Weights of a small contrastive image-text model.
Model: 64-pixel images, encoder norm rmsnorm, encoder activation silu, encoder layers 6, encoder width 192.
Training: muon at rate 0.011, 11500 steps, batches of 512.
Data: trained on simulated telescope pictures of galaxies, 195000 training examples, 30.2 epochs.
Rows from block 2 of the image encoder of a small contrastive image-text model, named by matrix and row number. Rows with one number belong to one neuron. Each number is 128 + 24 x the weight over its row's rms, rounded and kept within 0 to 255. All counts start at 0. Numbers have three digits each.
After each neuron's rows are labels from the 100 images, of 14848, where the neuron reaches its highest value: "strongest on" is what is common among them; "peak on" is the class under the peak. Only what is clearly more common there than usual is listed. The data: simulated telescope pictures of galaxies. In brackets: how many of the 100, against the usual share in percent.
# fc1: MLP up (encoder.blocks.2.mlp.fc1.weight, 768x192), inputs 0-95
# fc2: MLP down (encoder.blocks.2.mlp.fc2.weight, 192x768, transposed), outputs 0-95

fc1.431:128128128255106128128128128128128128128128128128128128128128128128135128128128128098124128128056128128128128119128128071128128128128128128128128128181128128128128128128128128128128128128128128072128128128166128128128011128147128128094128128128128128128128077128128128128128128128128128128
fc2.431:128128142000128099128128128128128128128128128128089128128166128152109113133128128128108128128174128128128128147128128128134078128128128128128179128076128128128128204128208128128128128128128128123128129128128185128128208128126128128128128128122128128128128177128125128158128128171128128128
strongest on: bright star with spikes (62 vs 25.5); merging pair (38 vs 8.9); lensed arc (26 vs 9.1)
peak on: galaxy (84 vs 16.6)

fc1.80:128128128143128166171128128128128128128128127128102128128128121128128128128163128128128128128128128133128169095120128080115128128054125134129174128128142128128128128128128111057194128128082128128128106146128128128128128091128118128090095128128128128150128128128116034128128128128053128179
fc2.80:128128128128128095128215128116128128128083128128128128076128174128128128126128128128137113122196128128128128126088128129128128111128212128128128128128128128128128155128102128180159128128181128128128128169128128082128128165128128128128128128128128128128128128128103252128088128128128175128
strongest on: star cluster (58 vs 9.1); small (48 vs 23.9)
peak on: galaxy (44 vs 16.6)

fc1.601:128128180128128128184128032140128128132128128182128128154128052128128128128032128092128128128128128128128158102128111128128128128128128128128128128128128167054141128128177128128128128128120128128128122128128128128128128128090128128128128128128119155128128128128084128128128128128128128128
fc2.601:128117128128128128128128128128077128128128128128128128128128115128113128129215135128107128128128082128128128128128128139128128132128128128128128128128109128198128128128063128128128128128128128128128128128125128126128128135128128071128128128168128128128128135128128128128128184155128128128
strongest on: barred spiral (41 vs 9.1); winding: anticlockwise outward (34 vs 13.4); winding: clockwise outward (34 vs 13.7); irregular (27 vs 9.4)
peak on: galaxy (39 vs 16.6)

fc1.761:128204128128128128128128128128128128128128128128230128128128128192128128128128204128128072076128128128128128128128128128128128140128128128196197128128087128120128128128099128128128148128128128090128131128128128128128128128000209128103128128128128176088128128128128128128128128128128128128
fc2.761:128072128128128114128175157080128150128128128128128128128128128098128128128128128128128190128128128128128128128128128128128128128161128128128101128203128128128245128099128172128124128212128128128128128112128124128128192128218087128128128128128128128140128128128128128128213182128128128128
strongest on: many stars (79 vs 34.9); round elliptical (42 vs 8.9)
peak on: galaxy (73 vs 16.6)

fc1.25:128128128220088128128061128128157092128192127128128136128128161128128184149118135128128128123128074144128128128160128128128092116128124128154128091128122128128128159108115128168128135128128122139152128128128128074128128128094153115069123128128128128128140128128192128139074148128220128094
fc2.25:128175128128128128128168128128128128128128128128128128128128128128128128128128159128128128128128128128107068128128087103128128131176128151185141212128128084100128128128128157063128128143245128131128137103128128154154105128128126101163083128128128128128128227128058097177128128128128120128
strongest on: merging pair (39 vs 8.9)
peak on: galaxy (66 vs 16.6)

fc1.531:128112128128128173128128109128082128128128141128173104128168098092130128148145128117099128128128128128128085095128167108139128128128128128175128128153128128137094178104088128153128128114091157177090128128128165128087128084084099128089128094122128160128064128132128197128128069144128127139
fc2.531:122128116128128128221149128118182128128098128136128150148128128200128128142128128128127142128128128054108128128128101128128133128098128148094143128128138128128128128128128128128170128158128067128078128128115128128138089149128128128128128128163121102128148128027128087128128144128163128115
strongest on: merging pair (57 vs 8.9); bright star with spikes (54 vs 25.5); winding: anticlockwise outward (35 vs 13.4); many-armed spiral (33 vs 8.9)
peak on: galaxy (100 vs 16.6)

fc1.602:128128128128128128128128128128255128128128143128128128128128128128128128188164128110056128138128162128128128255128128128128128128128128128128128128128159128128128128128128033128128128128128128130128128128128128128128128128128128128128128071128128128161190128128128128128128128128128128128
fc2.602:128128128128128128128128128128000128128128128128128128128128128122128128128101128128239128119128128128128128000151128128149128128128128128128128128128128128128128128128128128128141128128128128128128128128150128128128128128128128075128128128128160128128033128128129193128128128128128128115
strongest on: irregular (36 vs 9.4); two-armed spiral (28 vs 9)
peak on: galaxy (90 vs 16.6)

fc1.236:128128128128128128128128128128128128128128121128128128128128143128128155128174150128173128128128128128128128114128140128128128122158128128121128136128157128128128128128128128128132128222067128176128128036039128128191137128128128128128139128128100128104128128128124128196128128199128128027
fc2.236:121128128128128110147128128128179128128164189128128128228128128128128128144128128128128113113128128128128128128128128128128128102128128128164128128128128128056128128121128128128128128090146060128128069158128137128090128083128128128128128128128118128128128128128128211128176117135128162128
strongest on: tilted (65 vs 18.3); small (57 vs 23.9); ring galaxy (43 vs 9.4); barred spiral (36 vs 9.1)
peak on: galaxy (90 vs 16.6)

fc1.349:128128159128128128128165128128136103128128128128128095115128128128172141128128128128128120128128128154128134128128128128128128143150128128185122128088128065088095111202128109128128128128128128128128128069128128128128128128128128128128128128128024128128106128117128167128128183128128126128
fc2.349:128055167129129128151128126128128128111128182097059128128144128128128128128070128090128128128128128128128135128128117195085128128128176112128128045177128128128128128128128128128128178128128128128138083128128128035103128087184128128128128176128128128105128182128128128128128128128128128128
strongest on: ring galaxy (59 vs 9.4); tilted (47 vs 18.3)
peak on: galaxy (72 vs 16.6)

fc1.674:072128173128208128120126128125128128128128128128128200045144128128128128128128128128128203128128128128128128113128128128142128128128137128040118128128128128128172100128128128128128212128128128128100082128128128128128128128128176181128128132128128128082128109128128128080128128128128128128
fc2.674:128128128128128128128128128128164128119128128128128043128094128128128128128128128128131128128215128163131128128128128150128172128128128128183128128128128128125128128158128128109199128128128128176128128107128123128128128128127128128128128128128128128128128128128128193210128128128128128098
strongest on: edge-on disc (94 vs 9.3)
peak on: galaxy (76 vs 16.6)

fc1.94:128128128160120128077123128128162128128128128144128128128128105128101128128128128128110100104128128128101123156128128128128128137091128186163128128128101222128128138141128084115128128184184128128128128128165194128128128183128128128128128116128128128104127128149128085137119128128128166107
fc2.94:128096097128128128128128128128054128128144131128128128128128128121128128128128128128128158154127128128166113128128159128126128167128128051128125095128125128128128128128174149128087120128128128128128128137128128128128128087128084128128150109128042128128128128128114128128142064128169128128
strongest on: irregular (53 vs 9.4)
peak on: galaxy (72 vs 16.6)

fc1.222:128128169128154054128128123138128188106128066128171027171128128128128128128128128128128128128128128128024128128128117128196128128188128128126128128203128128128087128119128128128107128128128121128128128128128128128128128085128081164128077128128128128128128128128129128156115128128128128162
fc2.222:128184128128128165128060128128128128128128128128128128128128128128057128128128128128128130170128157087185128148170128128076128128091128128128151128128058128128128133128147128173128128126091199128128128128128170128128128245128175122128154128128128128128128128128074139128128128137128128029
strongest on: winding: clockwise outward (44 vs 13.7); barred spiral (37 vs 9.1); two-armed spiral (33 vs 9)
peak on: galaxy (99 vs 16.6)

fc1.2:128128090128128128128128128128128128128128128114074156128128128128128128128128128116128128128128128128121124232073128118128153128128135174128128128152105128134128128128140109128086088128107142128128128145133128154071128063128189151128128125128128124124128128128099128128128128128128068128
fc2.2:095128128128093128159134128128179166128073128128147128143128128128128128180096185142115128128136128128128128128216096128128128128158128128095128128124128128128081128128128128128128128131128128126128128128128128128128128128164128138128128128128128128138144128128133128128149104166072135128
strongest on: barred spiral (40 vs 9.1); merging pair (37 vs 8.9)
peak on: galaxy (89 vs 16.6)

fc1.570:068158128178155128128100128128128128164149143149128128128128178128128129128128128128128128128146164103128130131128128128147124170128128149128128142128128128128168142128125128128128128128141128120079128157100128128128128093139112042128233128110128092128128128128106128128111128128128144128
fc2.570:181128115128128114128128128172128104128128131128128128128128128128128128128128128128128128128050128128128140128128135128128128128128128146128128128128153128051128128128142128128128105128128194128128128128160128115128128161128128215128121128128128128128114139128128128078128128128143128143
strongest on: ring galaxy (57 vs 9.4); barred spiral (27 vs 9.1)
peak on: galaxy (37 vs 16.6)

fc1.386:160128084128128102128128128128128139128128123167106128112128082128128128140128128128128128182128128128128128128118128128128128128189128155121128128181140128181060128128155128128141138128128128121128137128128128077128174128128128174128161154128128128139255178181128128128132128122125128128
fc2.386:130128174170096128128128128128128128128128128128128128128128128128128128128128128128133128128150159126128128128128128128076128128128128054128128128046128128128199109128128128128128128128128128107128128073128128128128128128185097049128128101128106139128040128137128081128128128128128128128
strongest on: two-armed spiral (55 vs 9); tilted (49 vs 18.3); winding: anticlockwise outward (45 vs 13.4); winding: clockwise outward (35 vs 13.7)
peak on: galaxy (85 vs 16.6)

fc1.180:128128128190128128128128128128128128128128131128128128128058128128128128128128128067128128074128128128068118128126134037128128128128120128128128128128128128128128095128128128128128128128117128128128128128128128128128128179128128128128128128128128128128095122143128128128128128128128128128
fc2.180:128132064128128128128095117128128128128128128128128128145128128128128128128128128128128128128128128128135128128128128202144128128140128128128128128128093128128171128035065128147128128128128128128128128128186128153128128103128128128128128128115128128128123128128128036128128128128128128078
strongest on: irregular (42 vs 9.4); ring galaxy (29 vs 9.4)
peak on: galaxy (65 vs 16.6)

fc1.657:073128128164128128128118079128115128128128085166168128098128128128128128128128128128178128128128128146128128128128157128128128128128088140128189128186128128128128103193128128086128128034128128128128128111128133128100128128126128143128128128128128100078135195128222128128128128097128144168
fc2.657:156104128128128128128128128140128112059128128128128131128128128128134153128122128108128128128128128128128128128128149096128128128166128128121128128128097137128128128128128128203068128240128148128128128093143128128128128180128128128128128128128128128128108128128065128128128080113128128089
strongest on: winding: clockwise outward (61 vs 13.7); many-armed spiral (55 vs 8.9); tilted (41 vs 18.3); winding: anticlockwise outward (38 vs 13.4)
peak on: galaxy (100 vs 16.6)

fc1.145:128060128128128150128128176220130128128173128127251128128128128128196128128128082093182128068128144128147220128128151104138125128128066128140128164128170128128128142128085133128128128138121088139128128145128128128107128140128128135128128121128128137128199128128128128133128128128128128128
fc2.145:128128223133101114128128128075204182137128128128128128154128128128128102128138147128029128167208076096128060128128128128128155175128195128128128123128128128128128128128128128147078128150145128157128103128113128128128128128128128128128128128128128128098071122128161128128128128128128128128
strongest on: two-armed spiral (56 vs 9); tilted (56 vs 18.3); winding: anticlockwise outward (52 vs 13.4); small (50 vs 23.9)
peak on: galaxy (100 vs 16.6)

fc1.492:128128128128128128128128128128128128128128128128128128128070128128128128128128128128128128128128128128128128128128128128128128128128128128128128128128128184128128128122128128128128128128053128027128128128128128128000128167128128128128128128128128128128128128128128128128128128128128128128
fc2.492:137128128128128128161128128065128128128100128128111128128128147128128128028128128128178128128128128128128128128128128128150128128128128128128128128128128128128070141128216128128128128133190128128128128128128128128225128113128128128128128095128128128128128128128128128128128173151128091128
strongest on: winding: clockwise outward (69 vs 13.7); tilted (49 vs 18.3); many-armed spiral (42 vs 8.9); two-armed spiral (35 vs 9)
peak on: galaxy (89 vs 16.6)

fc1.176:128128128156128081121128128074128092120145129154128128128128125128128128144128128128128128128128128157128128128128089128173050114128112177128054128128181128161103114119165128084128128128128124128128128128130160128083128128128109128182077128080128164128121129128129114128128114128086128074
fc2.176:128100128068128128126122128067128098151128128153128063090137128146128128128111128128128128128097128142131128128128128128128128099128120143128102158128128128128097128128095128128146128128082141047128102128128082080163128174128055128084166142130107128128128128128147128128080128128128136128
strongest on: irregular (47 vs 9.4); barred spiral (44 vs 9.1)
peak on: galaxy (96 vs 16.6)

fc1.456:128128072128128128103128101168128128128128128184118128095126207128128130128128128128128128128122163064128128128159153147128128128128128128128128135128185085127168128128128128128186151128128187087128128128151122081128095128128074128201128128128128128128128139155131164128128128127128128104
fc2.456:128128145170128128128128128128129128128128128128128128128128128128128087128120128140128128150130128128128128116128128128128128157128128128128128128128128185081018158128128121128128128150099136128128128128128128165128174128128128128147128128128128128128128062128128067160128128114151128128
strongest on: winding: clockwise outward (43 vs 13.7); merging pair (41 vs 8.9)
peak on: galaxy (97 vs 16.6)

fc1.555:052128140183128128128128128128128128128128128128128128128114128128115128128128120128128128128128128128073128128110128117128207128149128128128128128055136128128128128128128128128128128128128128128128128128128128128128128128128117128128128128128128050128128128128128128128128128195128128128
fc2.555:117161104123126128044116128128128176128128128128128128128128128128128128128128128128128128128128128128128128128128128128128128128114128128128128128135128128128128128128120128128128128128128128128128128128128128083128204103128215147128128128128128128107128104122128128169128094092128128193
strongest on: many stars (60 vs 34.9); lensed arc (38 vs 9.1)
peak on: galaxy (63 vs 16.6)

fc1.513:128128128058128128128128135107112167128128128128128128128128128128128128142128128128128128089128104116128152124203128080128128128159128108166142128128110155128128144128139183151128128128156128128128173117099128160128128112157143128128128128128121128128128168128149128128128128161141128102
fc2.513:128054177150128128128126128131106128128092128162128171128123128128128128128098182128128083096128128128128128128128168128183128128128128128128132128105105128167128128217128112128141128128091131181152128128128128128119128128128128128160128154095128128128147128128128128149128128128128128228
strongest on: tilted (50 vs 18.3); ring galaxy (39 vs 9.4); barred spiral (37 vs 9.1)
peak on: galaxy (88 vs 16.6)

fc1.736:128128117128150128128096128128074097076125128128180128128179128074128128128151128100065131138089128063164128132103128084128128124195128128128128128128129130128128148128128128062128128128128128128128112129128128184108128141128128139140128128128128128128128128128092175147122179138137135128
fc2.736:128128145128116128133128136118128097182113075126140128128128100128069118128102142128128128128128128111128125128128148128128139184128128119128128116150128128128128128128128128128128128128188129128128128128106196128100125128128128128190132108128128128128039128039057108128128128092128128128
strongest on: winding: clockwise outward (62 vs 13.7); tilted (56 vs 18.3); two-armed spiral (47 vs 9); many-armed spiral (41 vs 8.9)
peak on: galaxy (100 vs 16.6)

fc1.502:100128128128128128128128128128128128128128167128097221128099128161128151128128128128128158128128174128128128128128128128128128128128128128098128047100128151154128128128128128128128000128128128128135128128128128128111128129107207128128128128128117128054128128128128102128128128075100128128
fc2.502:128128151128128128128128204128128128093128128128115128128186217128128128128128081128128128128128128128128128128128128128128128135128160112128128200128128128128128128128128128128128208128128128128128128142128128128128128128172000098128125103107128128128123128128128128120128128177128128128
strongest on: star cluster (71 vs 9.1)
peak on: galaxy (56 vs 16.6)

fc1.181:128143128178086161128159128128126128128128105128128158128127053128128128128128099128128128128128139128132128128134128128215128128128128128128128113128128143128128128128128123128128128128128128144128073128096119093128128128128138128106160128128128110141128128128123190075097065128128128128
fc2.181:144128134128128102128131128131146161146209126128225106128128197128128110128169128128177128106116128136128128128033128124128128128098203128128128129128128128128128128128128128128169111111137112128128173128126128177128128128128128077058121093103128128128133128128165128082128231128142131128
strongest on: bright star with spikes (77 vs 25.5); many-armed spiral (71 vs 8.9); winding: anticlockwise outward (46 vs 13.4); tilted (44 vs 18.3)
peak on: galaxy (64 vs 16.6)

fc1.515:128132128169115172128148128128128128128168128128128177128225128088126116128128128128067128128128175111128097128128118128142113128128128100090176128144155128128214128124128128128128128128128041128139128085128128128128109128128128136128128128128128128080128128198128128128128128128128128128
fc2.515:150128202128128033128128128128128128128128128126115128128009128116128100128128128128128133128156044128175162128128128128069128087128186128128128128128075128128054108128131128128128128128128128128128128128128128134128128185128128128128128128129128128210072128083128128128128145128128123156
strongest on: edge-on disc (47 vs 9.3); flattened elliptical (35 vs 9)
peak on: galaxy (78 vs 16.6)

fc1.226:170217128128128128128102085128128128128128128128128158128128128122128128082128128128128128128128128129128128128041128128128128128120128128128146128128128128128128151080120128128128128128128128128128128128128128128128128128128128128128155128106128128128108128128128128128128128128128128128
fc2.226:107066128128128128128128128128128128197128128128128128128056078128173128128128128128128128128128128128128128128166128128128128179128128128128128128128128128058128000128128128134156128128128128128128128128128128128128128089128128128128128128166089128128128128089128128128128094128128128128
strongest on: ring galaxy (32 vs 9.4); barred spiral (31 vs 9.1)
peak on: galaxy (62 vs 16.6)

fc1.623:128128128171128146128130105109128128159165045128142134128128128078128128115128128137128128000128111128128128059128128043176128128128128128128141128128090128128128128157128128128119128068128181075110128128130128128128105128128084128128128128128128128128128128128128128122128082187128128128
fc2.623:128128128128088128128128128128128128128128128126128128128128169128128081128128128128128128239128128128128099179128128071128094128128117128113165209128128128128128128088106128109128128128128128128103175128086128128128128155128100186128076128230128052128121128128128083128128128128128128128
strongest on: many stars (68 vs 34.9)
peak on: galaxy (48 vs 16.6)

fc1.689:081128128128128128128081123136128128180118128128128128128119105118121146227128128124128125128160128128128136128128116128128165128128128128190128128128128128128128128128170096128128128128128147109128128128123128128128128148136184128153124074189019128128128128128128128128128128128128128156
fc2.689:128128128161128091117128128128128128128137128128128128136111128128128128075128184128128137128128128128128134128166193215128128128128104128120128128128128128069128128128128128060128128128128128107128128090128128079128128131104128128128072128122237118128128128128128128128128128144203128128
strongest on: star cluster (49 vs 9.1)
peak on: galaxy (70 vs 16.6)

fc1.404:128128128128069128128128128128128178128128128204128145128128128133128128202128128159128093128131128128128128128128128128128130128128128128128128128125128160128128128128128128128128112076128128075128128128094181128128128128128074128128128128128128128204128128128190057128128128082128128128
fc2.404:128173128128184128022124128128128128128103128006122128093135128128128128048205128128128128133128128128144128128128128128128083176207146128128128128128128128128128161128112124128124128128128128124128128196177128113128128128128128128151133154113128128066128128128128117128128128128128128128
strongest on: tilted (42 vs 18.3); barred spiral (39 vs 9.1); winding: clockwise outward (34 vs 13.7); ring galaxy (25 vs 9.4)
peak on: galaxy (40 vs 16.6)

fc1.280:097128128106128128128128128128128130095128126176128128128128141155128128128159128128128128128162128128128175128078049090107128128128128106128137134177146128155165128128128128128139128062128128128128128128128129128128089128128128128138156128128128128180128128128094128128128128128128128128
fc2.280:128128069128175128071143106128128128128129128128128155128190128128128078071078120128093128128057122128136128128170180128128128128128128181128128128126128128030128128128128128128128128128128094128128128102127128128128183128030128128128128128144128128128128128112117128128128128128143105128
strongest on: barred spiral (50 vs 9.1); merging pair (33 vs 8.9); winding: anticlockwise outward (31 vs 13.4)
peak on: galaxy (45 vs 16.6)

fc1.157:128128113128125128032103086128107128128094128128077128128128116128128128128139128128128128128128128068082128128094143128171113128128086128149114128200169157128128128093128084096128168128128158034128128136091151128128128128104103128128128147144128128128128069128128101128053128071128128177
fc2.157:128122101128128128128167128128156128128128128128130090128128147169139106128165079128128143128128128087183128123122128128128128104128123128128128128130148125128150128130128128128128151128136110128128128074128128029113201128128128165128128128128128208128128144144128128128124091184128141128
strongest on: irregular (45 vs 9.4); edge-on disc (40 vs 9.3)
peak on: galaxy (38 vs 16.6)

fc1.355:234128128128128128088128174128111128141128128170154128128092128128154128104128128128111132007105128128128128128128128128128128128099128128128128128122132102128107155108128099128128128128128128128128128128071128128112128143185079123091128159128078129128128128148128128089128128143120128128
fc2.355:115128128148128145148128128128191099128128137128095128128146128128128124128148154128128128235128128128168110128119128128128160113141128128128094128128128146128137128128149128117128128128128112097128128128128081128128128128128124185128128116128128128078113128128128163128128113128128147128
strongest on: irregular (38 vs 9.4)
peak on: galaxy (61 vs 16.6)

fc1.406:117149128129153128128128128128094128128128156128128128128128128090080158128113128128056120128136172029088128128102138128125128184128128128137157071128171128128128169142128128163128128128045128161128128159128145118128128128128109128128128154128133128128128128128210128128128128128128136128
fc2.406:118151174196128128128081160128128128125128128143094128128128128128128146138128128179128128151159171122128123128128053087128128101151128128153128111128128128088157134128146128096186128047147150128137169128129128128156128051117164128167128128164172128128128135114093083128128075128128128128
strongest on: merging pair (50 vs 8.9); two-armed spiral (39 vs 9)
peak on: galaxy (92 vs 16.6)

fc1.314:128128128128128128128128128115128128128128097124128183128128128128128172128128116130128125128128240128128128112062128128128128128128128128148128158128164128128128128128128128128128128128109128142128128161128128128128128128128128032057128128128065128128128128128142155128128128190128128118
fc2.314:128128182128128128128128128128128128128128128128128128128128128153125126128128128128128128128169080128128128128249145128128128128128128128107128128128128128128128184175128128159128128128128128128122128128128128128128128128064098128128128128128128183108173128056171128128128128128128102128
strongest on: winding: clockwise outward (42 vs 13.7); barred spiral (40 vs 9.1); merging pair (37 vs 8.9)
peak on: galaxy (99 vs 16.6)

fc1.1:128128128121128128123136102128128128128128128128128252128053128128128128128111128043128128128128128128128193128128128097128128128128126128128128128128128128213067128128128121128128128161120086128128128128121128183150128128128128128128128128128128165128128128128111128128128128128128128128
fc2.1:128137128128128128128128128128128128128128128128128061140128128128128232041128128224128128128128157128128128128123128133128128128089128128128215128141182128040128128128078128124128146158128128128128128128128128140128128128128128128128108170128128128128128128128128141114128128128128128128
strongest on: many stars (75 vs 34.9)
peak on: galaxy (36 vs 16.6)

fc1.4:128128128157128128128128128193128038128152080128117057212128128128128074128128078128180229128128128128128128134140147128139128128205128126137142128128128128102119128083168128128128128128128128128128124130128142128128117109128117128099148128128176128128128128121134128128128090128128128128
fc2.4:128128128102128134152128128128154177128105128128128131080128128133128111128128088128128022128128128128128164128111205128086128128128128128128128128063128149128128118187128128128128128128128128128114128075143128128111204122128128128128128105128128128128166128128128128050128205130121123128
strongest on: tilted (55 vs 18.3); winding: clockwise outward (43 vs 13.7); two-armed spiral (35 vs 9); barred spiral (33 vs 9.1)
peak on: galaxy (83 vs 16.6)

fc1.672:128128073128160128098130128197186128128156120128154128128093100114128128128065087121169128146184128128100083183145128100128128128166128132128128128128147128128148145128128128125110128124179128128128128097136128135128128128128169128101178128075101128152128128128146128128128128128128128122
fc2.672:167128128128128128128128128104128078128128072105128160128128128128128128128177123128034128128128118153167217046128161128128128166128085138128128068128128164048143128152128128128128128128097128128163128128128128128128128128128077128108128128189128128128128128154129128128128122104128138128
strongest on: winding: clockwise outward (51 vs 13.7); merging pair (37 vs 8.9)
peak on: galaxy (100 vs 16.6)

fc1.493:113128128128101128128128145128117128128128128128188128128128094188128128128128128128128128128128166128128128128128144128128128128128128046128128128128128128128128128192141128149128128119128128128128128000128128109128185128128128128128131128128128128128128141128128128184161128128128128128
fc2.493:172128128128128128169128112128128128128106128128128128128128128073128129128128128128128128128118128128128128128128093128128128158128128128128128128128128128076157128128107128128128128165128097125128128255128128128128128128128128128128128128128128062069128128145128128128108128128128115053
strongest on: many stars (61 vs 34.9); barred spiral (25 vs 9.1)
peak on: galaxy (61 vs 16.6)

fc1.388:093128128166180128100070128124062128128128128128128068128108128142073128128128128105128128128128169061128128128128128110128128141128128128146128128128095128128178128128180162114128056128118190207128128128128128128128128128128128128128128128128118128128128128089128128128128128128128128128
fc2.388:128128117124128065180128128128206128194128128150128128128104095128166128128109066113096128128128128128128043151128130128149128137128128128128175128128128128128128177128128128087149190128128106025139091148128116128128128128128128128128142128095128128128128128128128128171128163128207128128
strongest on: bright star with spikes (80 vs 25.5); round elliptical (76 vs 8.9)
peak on: galaxy (100 vs 16.6)

fc1.12:128128118128128128118128128128128128136128128128128092175178128128105128128091108082128112128214128128128151128094182128122128128128102128128099128169128178128094128116135073128128152124007114150128128108128128128128098128128128128128128128078127194154195128128128128134090128118055169128
fc2.12:128137128037129099128088128128187163128128143128128194128114058128128128163128128128128128128128087128136128087128128128132160128128128128128134177165143128185128128128128172155128128128175128148130058128123128128128128128107112128128128128096130128128128128111128137128128133128189128148
strongest on: irregular (94 vs 9.4)
peak on: galaxy (92 vs 16.6)

fc1.346:128128128128128163128128128187128128128128128128215128128128128128128128197128128128128128128128045128128128128128128128128128128128128128128128017128128128079128128128187128128128128128209172128128128088128128128128128096117128128128128112128128009128128128128128128128128128128128128128
fc2.346:128099128128128128128128128073128128128128128128128128146144128197128128037128128128128128128128145129128128128128128128088133128128128128128128255106128128128128128128058128128128128154128128128156118128128128163128136124128128164128185128128128255128128128128128128128128128128128128166
strongest on: star cluster (34 vs 9.1)
peak on: galaxy (74 vs 16.6)

fc1.719:128006128128128128128128128128128123128068112128128128128181118128128128128128128128128099128128059128128128128128117128128128128128128128128128103128128128128128128245128128128128128128128128148128128128128128131192128128128112128128178128060128128128090128128128128128128227128128128128
fc2.719:128225092128128128128128128128128128128201128128128128128128133128128128128128173128128128128128179128153132128128128111128128128128128128128128122128128128128128128000128128128128128128128128128128128157128128128080108128062069128128112094231128121122128122126128128128128084128178128128
strongest on: tilted (53 vs 18.3); barred spiral (46 vs 9.1); winding: clockwise outward (42 vs 13.7)
peak on: galaxy (67 vs 16.6)

fc1.139:128128209128128204128128128128128157128128106128128054066128128128155128128128128080128128128128128128128128128208128087128128128230128128128128157128128103128128128128128128128128128120128128128128121128128128128128086128122128128075128128132128128004128135128231128128064128128148128128
fc2.139:118128048128128128098128128128128128128000128128128177157128128084105128080128128224128128128128128128113128128128128128128128128128136128128128128128128128128128128128128128128128128128128128128128128128096128132128128128128128131128128128128153128255128197128128121118215173128128128128
strongest on: bright star with spikes (51 vs 25.5); merging pair (50 vs 8.9); winding: anticlockwise outward (33 vs 13.4)
peak on: galaxy (100 vs 16.6)

fc1.62:128128128128088128218128128128125255128128128128128128128128128100128128128128128128128170128128128128128128056128128128128128128170128128128128128128128128169128128128255128128128128128128035128128218128128128128122150128128128128128128128128128128128128128128128128128128128128128098128
fc2.62:128150160128167128056128128128128029128128119128128128128128128128138130034128087128128128128128128128128128128128128128128128128128128128128128128134128128128128128128009128128128128128128244128128006128128128128128128128128128128128128128128114128115127128128128093128128128128128128128
strongest on: many stars (60 vs 34.9); star cluster (30 vs 9.1)
peak on: galaxy (88 vs 16.6)

fc1.395:128090128128128118128128187128128128128128128141120170128128101128111128128128181128128128128128145068123128002106088128161128128128126128128128116128128128101128128127059128128218128128128128132101128146124128133130074128128145174128128128128100190132152149128128110128128128128128129128
fc2.395:152128128128128128128128204128128128128128167171128128128128123119181111128128121128128133128101128201128090128183103128128128128149111128128128128128128128128080157128148209152102128103128128146133188158128128128128143137128128166128116135128128128112128128088128128150128128148122128178
strongest on: ring galaxy (49 vs 9.4); edge-on disc (35 vs 9.3)
peak on: galaxy (51 vs 16.6)

fc1.30:128128105091128128099128070129103128095128128117128166083131128128128128128128128095128128128161128055146128128128131128128149077150164128128187135191147128124128128128128098135128128128109128152108128128128128128071128128128128128128128099153108128128109128128150148070109128128128128128
fc2.30:128128128166149128128128128128158128133080100128128128155039141115119123132128128170128128128128142128149128192128091146128128195089128128128115091150128128108128128128128128186128128140128128128096128128123128128175181109128128128128143151123129128128128128124128166226128152128128128157
strongest on: tilted (42 vs 18.3); barred spiral (37 vs 9.1); lensed arc (27 vs 9.1)
peak on: galaxy (83 vs 16.6)

fc1.471:128128128128128128128063128128094128128178102128128128084115128128126128128005128128111128121128128128128150128128128128122128128128162128128128133167128128071147121128132128128124101128091128105186125128128148128128128128118128128128128128131136063128128128181093128158119120128128128128
fc2.471:113128205128128102085128128107117120128119104128128128128128121128128061199175128128161128128128128090128128128128128152128151114128128128128128112075128128128128128085128116144128154128128128128128128154131128128128171128128128128183128187128128122128128144080128128160127128137138098128
strongest on: barred spiral (69 vs 9.1); winding: clockwise outward (66 vs 13.7); tilted (60 vs 18.3); two-armed spiral (29 vs 9)
peak on: galaxy (100 vs 16.6)